config = dict(
    dataset='drawn human figures in many poses',
    encoder_kernel_size=3,
    encoder_widths=[192, 288, 432],
    text_encoder_width=192,
    text_encoder_norm='rmsnorm',
    text_encoder_bias='none',
    text_encoder_qk_norm=False,
    text_encoder_inner_norm=False,
    muon_scale='original',
    adamw_lr_other_params=0.0025,
    final_lr_fraction=0.05,
)
Rows from block 7 of the image encoder of a small contrastive image-text model, named by matrix and row number. Rows with one number belong to one channel. Each number is 128 + 24 x the weight over its row's rms, rounded and kept within 0 to 255. All counts start at 0. After the name is the row's rms in percent of the matrix's.
After each channel's rows are labels from the 100 images, of 14848, where the channel reaches its highest value: "strongest on" is what is common among them. Only what is clearly more common there than usual is listed. The data: drawn human figures in many poses. In brackets: how many of the 100.
# convs1: grouped (16 groups) 3x3 conv (encoder.blocks.7.convs.1.weight, 144x9x3x3), inputs within the group 0-8, a 3x3 kernel for each
# convs2: expand pointwise conv (encoder.blocks.7.convs.2.weight, 288x144x1x1, transposed), outputs 0-57

convs1.4 107 [149 104 138 109 154  97  97 129 118 134 141 140 131 104 132  99 127 126 108  99 137 127  75 161 101 129 166 115 152 150 112 118 151 117 122 108  95 101 133 125  88 193  55 168 195 115 128 137 114 152 137 146 109 119 145  96 157 128 119 135 116 117 119 135 122 134 127 133 106 158 141 117 104 104 163 138 117 160  87 128 132]
convs2.4 100 [105 117 127  98 132 124 124 122 170 100 127 150 158 105  90 122 104 135 126 127 108 140 133 153 118 138 144 146 146 133 161 121 128 195  79 160 108 181 110 149 112 118 136 122 120 128 130 166  73 144 113 173 155 131 140  99 128 117]
strongest on: grey top (54); grey trousers (51)

convs1.143 106 [ 91 130 131 112 129 120 131 140 110  99 128 123 135 174 120 139 128 134 109 154 114 128 112 123 131 140 113 145 131 147 135 128 119 159 129 119 110 125 129 127 126 121 129 139 124  74  61  46 162 247 149 137 143 161 126  94 136 115 140 164 136 138 118 101 149 126 117 102 117 134 116 120 130 145 123 129 129 128 132 123 128]
convs2.143 098 [133 122 160 144 128 115 115  94 116 137 109 155 151 112 127 126 138  88 138 139 175  33 127  97 138 113 111 136 101 149 154 132 165  97 146 170 107  76 141 122 101 116 154 128 126 107 109 133 108  56 169 140  97 129 115 113 134  92]
strongest on: brown top (59); brown trousers (33)

convs1.39 102 [122  81 112 135 135 164 140 108 152 112  99 123 113 168 153 186 100 127  95 132 128 185 118 107 143 142 118 101 123 128  70 144 161 177 120 125 111  99  97 162 113 102 128 131 153 134 140 113  95 128 147 129 130 134 124 120 109 127 117 119 194 159  90 111 129 136 109 151 103 156  93 102 128 123 109 116 151 129 106 105 127]
convs2.39 098 [ 99 140 105 168 139  99 150 127 140 206 102 138 110 137 141 121 115 108 143 144 130 145 126  94 145  96 151 130 119 133 126 109 134 179 101 134 114 145  87 160 160 118 135 114 104 142 131  92 151 157 140 121 126 150 109 136 119 108]
strongest on: hands on hips (53); squatting (32)

convs1.106 098 [132 110 137 103 133 106 135 117 108 118 125 137 117 129 171 155 122 125 123 134 118 130  87 118 135 151 105  86  87  86 176 184 118 110 127  89  83  97 110 181 173 118  91 107 130  90 107 115 166 147 127 102 100 133 146 133 113 122 131 109 116 128 137 120 141 136 145 113 112 108 141 144  96 112  95 172 168 115 107 135  98]
convs2.106 094 [ 31 158 153 149 133 121 166 116 142 136 112  96 117 150 161 139 133  84 146 113 143 102 158 110 145 146 133 115 154 154 144 120 109  91 108 100 143 134 170 159 141 111 142 122  83 111 125 130 125 101 123 131  94 119 166  97 123 109]
strongest on: yellow trousers (77); splits (31); yellow top (25)

convs1.61 117 [106 213 103 102  59 197 174 117  70 162 101 126 117 160 119 125 104 122 147 139 133 116  97 128 139 139 114 124 107 140 125 139 106 110 124 159 115 114 151 167 112 125 115 151 137 142 134 117 132 136 133 122 110 121 105 108 165 165 121 109 135 139 122 104 114 154 151 135  98 120 122 159 127 127 140 140 140 112 117 130 157]
convs2.61 099 [127 161 160  92 128 158 141 106 138  99 114 150 122 132 106 104  72 174 158 124 105  90 133 149 141 131 166 192 119 154 126 133 124 118 117  99 130 114 159  98 132 119 117 118 158 117 106 153 132 154 125 124 143 162 112 121 138 151]
strongest on: hands on hips (25)

convs1.135 095 [ 95 168 163 133 140 145 117 158 114 123 150 111 131 104 173 114  94 142 140 132 102  88 176 213 100  95 171 119 120 131 141 121 156 131 156 114 169 131 112 107 146 111 119  87 120 153 120 131 103 135 103 120 132 115 117 103 153 135  88 132 169 141 113 170 151 117 128 151 139 114 138 129 133 130 129 128 134 141 169 151 136]
convs2.135 101 [ 88 145 105 120 141 112 137 141  77  99 155 145 140 126 158 116  83 129  99  97 148 126  93 158 107 126 192 138 124 133 126 137  96 139 179 127  91 129  33 112 148 150 133 129 144 130 132 126 125 178 120 142 119  91 129  79 102 123]
strongest on: hands on hips (65); squatting (27)

convs1.76 104 [128 111 124 109 168 132 156 126 104 135 100 135  96 133 157 119 203 121 157 116 119 110 125 141 130 145 130 164 122 112 177 103 144 112  73 163 109 116 121 129 115 142 129 144 127 150 137 103 115 109 156  90 131 174 114 158 114 146 184  96 109 118 103 110 115 117 151 114 129 163 103 142 123 118 148 103 175  94 126 117  97]
convs2.76 110 [129 111 155  50 124 116 127  98  83 113 128 117  88 151 126  95 154 122  91 152 127 135 120 125 113 108 134 108 113 162 139 110 136 128  95 177 112 132 131  93 107  99 180 135 166 139 108 129  75  88 106 109 130 120 174  95 113 143]
strongest on: star jump (55); walking (38)

convs1.101 109 [100 122 109 135 113 127 123 119 125 112 116 143 121 139 124 131 128 121 133 111 128 139 112 101 103 117 158 118  99 127  87 209 106 142  80 156 122  87 121  88 198 114 129 108 125 143  93 139 107 194 110 136  90 148 134 137 129 148 127  83 146 139 118 125 139 124 145 107 132 117 122 123 137 105 113 106 188 102 133  98 140]
convs2.101 094 [106 143 132 131 115 107 156 119 137 126 140 140 121 145 155  92 153 106 143 101  98 130 149 131 126 111 147 129 137 140 129 107 117 112 100 136 112 179 168 125  92 100  84 131  51 115 122 165 126  90 162 145 152 117 143 133 136 158]
strongest on: yellow trousers (73); star jump (30); yellow top (29)

convs1.138 105 [127  87  93  89 134 140 134 185 129 154 128 130 128 112 126 124 131 133 109 150 145  89  90 125 155 121 158 125 114 109  98 151 118 136 161 110 125 124 132 138 131  90 158 116 109 128 125 133 127 139  92 110 105 130 107 151 141 110  90 139  97 171 129  91 127 167  82 165 201 118 118  80 109 115 134 128 120 129 167 137 104]
convs2.138 103 [ 87  70 129 116 101 119 138 103 130 121 139  87 118 172 148 126  93  82 123 147 121 116 101 137 154 100 125 143 102 125  91 143  90 124 116 100 115 165 170 139 136 142 153 151 141 127 129 108 141 103 114 134  97 110  81 124 137 100]
strongest on: arms out (36); walking (25)

convs1.62 103 [119 146 115 132 125 121 112 143 122 117  66  78 123 195 157 149 213 211 112 119 133 128 124 123 145 111  92  86 108  97 148 179 143 135 154 138 141 139 119 106 128 127 121 141 163 131 114 123 118 121 133 126 116 132 121 122 140 113 105 128 122 182 143 125 146 131 106 112 131 132 125 115 114 114 110 131 138 124 115 114 122]
convs2.62 104 [151 130 136 100  60 130  99   8 124 183 134 113 164 146 155 134 101 138 128 158 105 123 108 114 137 122 134 135 107  91 175 163 135  88 140 148 110 144 129 104 128 126 121 150 141 167 131 119 113 141 122 131 104 107  87 122 134 119]
strongest on: grey top (81); stocky (63)

convs1.81 097 [127 125 109 114 114 118 139  74 163  95 121 124 102 115 124 101  82 112  80 148 114 117 138 131 127 130 123 138 143 129 116 123 140 119 143 134 189  91 162 116 162  65 129  84 135 122 128 103 144 124 145 172 138 113 165 134 161 121 141 142 149 157 141 111 118  98 112  87 126 145 100  80 125 126 116 108 109 111 143  77 130]
convs2.81 104 [148 158 149 124 151 157 114 109 119  95 104 155 122 151  97 133 101 144 109 117 115 133 121 143 109 165 161 101 132 116 122 106 149  91  99  90 135 147 123  95  87 115 139 109 114 119 123 109 124  81 149 139 137 134  94 158 168 154]
strongest on: purple trousers (49); orange top (34); star jump (25)

convs1.88 079 [142  96 126 122  89 129 131  87 132 101  97 142 159 121 108  75 113 113 123  95 145 170  98 146 103 113  97 119 119 142 131 120 145 108 109 112 123 120 126 120  94 118  96 102  98 125 103 147 182 109 137 101 125 111 151 127 152 121 152 147 144 150 144 190 114 122  79 111 104 124 123 118 175  95 146 115  93 110 127 126  79]
convs2.88 092 [119 133 134 168 130 144 141 147 103 145 111 108  85 164 117 142 135 160  83  95 149 118 123  97 152 121 107 123 132 135 129  79 136 105 114 128  99 138 142 146 146 102 102 110 106 108 105 108 107 109 128 119 152 154 137 137 148 130]
strongest on: purple trousers (49); purple top (48)

convs1.25 106 [108 140 135 125 139 110 140 123 111 112  93 134 136 129 169 171  88 102 101 111 121 146 110  99 140 174 128 123 121 103 103 142  97 139 184 104 122 126 139 147 137  96 140 119 130 113 135 104 149 165 107  68 120 109 160 152 118 101 114 111 142 126 134 163 119 123  86 140 153 114 140 111 133 150 119 153 170  81  78  81 135]
convs2.25 102 [ 83 130 157 132 118 104 124 114 109 138 145 144 116 127 138 106 102 103 140 115 126 127 134 123 149 132 142  90 114 135 109 123 173 124 124 153 127 105 151 134 148 110  84 107 167 193 110 160 122 119 109 102  95 105 134 133 111  97]
strongest on: arms out (35)

convs1.98 086 [120 113 114 106  99 118  96  96  82 187 133  99 153 123 108 124 126 101 122 137 144  88  81 152  88  97 123 128 114 113 133 129 117 177 137  87  95 131  86 105 152 141  92 148  94 116 156 136 116 155 130 106 122 126 129 117 145 119 142 139 120 118 118 136 152 118 118 154 129 104  87  89  90 149 184 106 113 150 116 122 146]
convs2.98 108 [ 91 163 118 125 128 126 107 116 120 112 134 120 100 104 115 115 152 142 114 114 161 104  86 157 145 130 161 137 105 115 107 101 142 127 177  95 140 126 173  65  82 126 152 122 124  79 106 151 103 145 117 100 114 140  87  61 115 131]
strongest on: star jump (27)

convs1.139 086 [121 115 166 116 175 134 110 138 118 128  98 118 136  98 104 127 154 109  96 124 127 135 146 139 149 109 109 110 143 142 175 133 110 114 162 118 159 104 124 139 115 156 115 128 139  79 134  98 200  52 117 172  90 119 125 143 123 104 120 156 121 129 150 103 150 132 115 158 137 125 114 102 127 166 134 153 162 161 128 139 149]
convs2.139 102 [105 134 100 181 157 125 125 129 116 128  69 142 154 125 180 125  98 108 122 107 132 122 130 121 126 109 153  84 118 110 135 125 136 140  92 175 144 121 108 153 117 109 138 130 143 121 148 130 106 121 133 114 116 159 117 122 124  78]
strongest on: brown top (48); brown trousers (35); walking (25)

convs1.89 105 [135 141  97 118 130 154 113  97 110 117 104 110 115 166 164 114 102 114 122 111 117 108 166 145 130  91 109 113 109 123 159 173 120 106 114 116  71 118 113 201 194 144  85  74  81 133 108 115 152 158 106 127  88 117 140 117 146 115 135 136 140 146 135 116 107 132 147 148 119 123 118 124 115 109 121 112 142 147 131 130 110]
convs2.89 092 [ 91 116 133 112 122 139  87 157 119 134 121 128 100 121 171 119 102 161 158 137 136 146 130 129 133 122 123 157 140 129 119 152 127  98 165 182  61  57  73  64 121 125 149 127 149 147  89  96 151  98 146 134 165 128 131 127 130 119]
strongest on: purple trousers (78); purple top (30); squatting (28)

convs1.121 111 [ 90 144 143 121 104 121 164 146 115 133 125 126 133 133 120 157 109 144 160 137 107  94 102 187 118 180 113 146 104 118 119 167 132  80 104 116 128 145 148  95  70 164 185 140 103 132 112 123 114 131 137 142 123 118 136 133 126 121 138 146  97  86 124 115 106 108 151 116 176 119 128 119 108 106 129 156 157  97 112  87 153]
convs2.121 104 [115 140 135 142 148 130 146 167 119 150 108 128 124 187 123 135 129 136 111  99 146 127 132 100 114 114 144 163 119 147 142 147 136 103 130 109 131 132 180 127 197 114 105 114 114  94 156 131 105 162  97 163 122  90 138  99 150 105]
strongest on: walking (29); purple top (25)

convs1.141 109 [129 132 119 127 126 121 115 121 146 128 152 139 120 125  91 155 148 107 134 110 125 125 141 123 131 106 151 102 109 120 127 138 131 118 146 120 118 131 124 131 118 125 123 125 152 143 183 141 169 213  37 149 151  33 126 147 123 115 104 104 109 134 138 135 120 134 155 111 163 125  90 122 115 104 118 112 129 116 127 123 120]
convs2.141 101 [140 123 153 116 179 128  89 140  61 109 163 152 119 139 145 105 125 178 131 141 117  34 151 129 117 113 118 117 115  98 107 126 115 132 130  90 126 109 138 163 125 127 133 145 155 174 108 107 137  94 170 113 124 147  80 129 150 139]
strongest on: brown top (70); arms out (33)

convs1.43 107 [144 124 110 146 116 106 109 152 118 159 153 126 100  84 182 129 108  88 132 141 102 131 144 117 123 142 110 113 146 165 122  75  91 145 172 160 118 116  81 118 146 158 104 128 140  99 164 174 109  64  90 152 167 127 147 129 114 135 142 160 101  83 114 121 114 113 126 126 105 131 144 135 130 126 149 120 137 125 141 127 114]
convs2.43 107 [151 116  87 126 108 127 130 171 116 139 134 129 139 125 151 147 106 114 127 131  90 126 150 124 151 144 129 172 110  91 109 112 115 125 114 140 142 177 151 148  95 138 127 152 116 128 112 123 120 179 108 120 108 135 134 141  94 125]
strongest on: hands on hips (96)

convs1.118 098 [128 160 158 128 107 122 143 150 146 148 132 125 147 133 112 125 127 138 131 160 155 107 111  87 146 153 135 111 166 145 156 116 213 110  60  88 121 127 154 104  91 109 162 183 114 123 105 106 128 127 147 123 151 122 130 173 115 119 124 136 121 111 115  87 127  98 129 130 152 103 144 113 119 110  83 119 149 119 110 120 118]
convs2.118 098 [127 140 159 128 110 110 107 153  98 176 125 108 123 119 137 136 116 129  70 142 115 132  87 142  93 155  73 176 136 123 139 141 151 138  77 119 107 121 108 104 157 112 111  98  60 123 126 107 140  66  65 122 132 131 125 111 136 122]
strongest on: walking (79); pink top (27)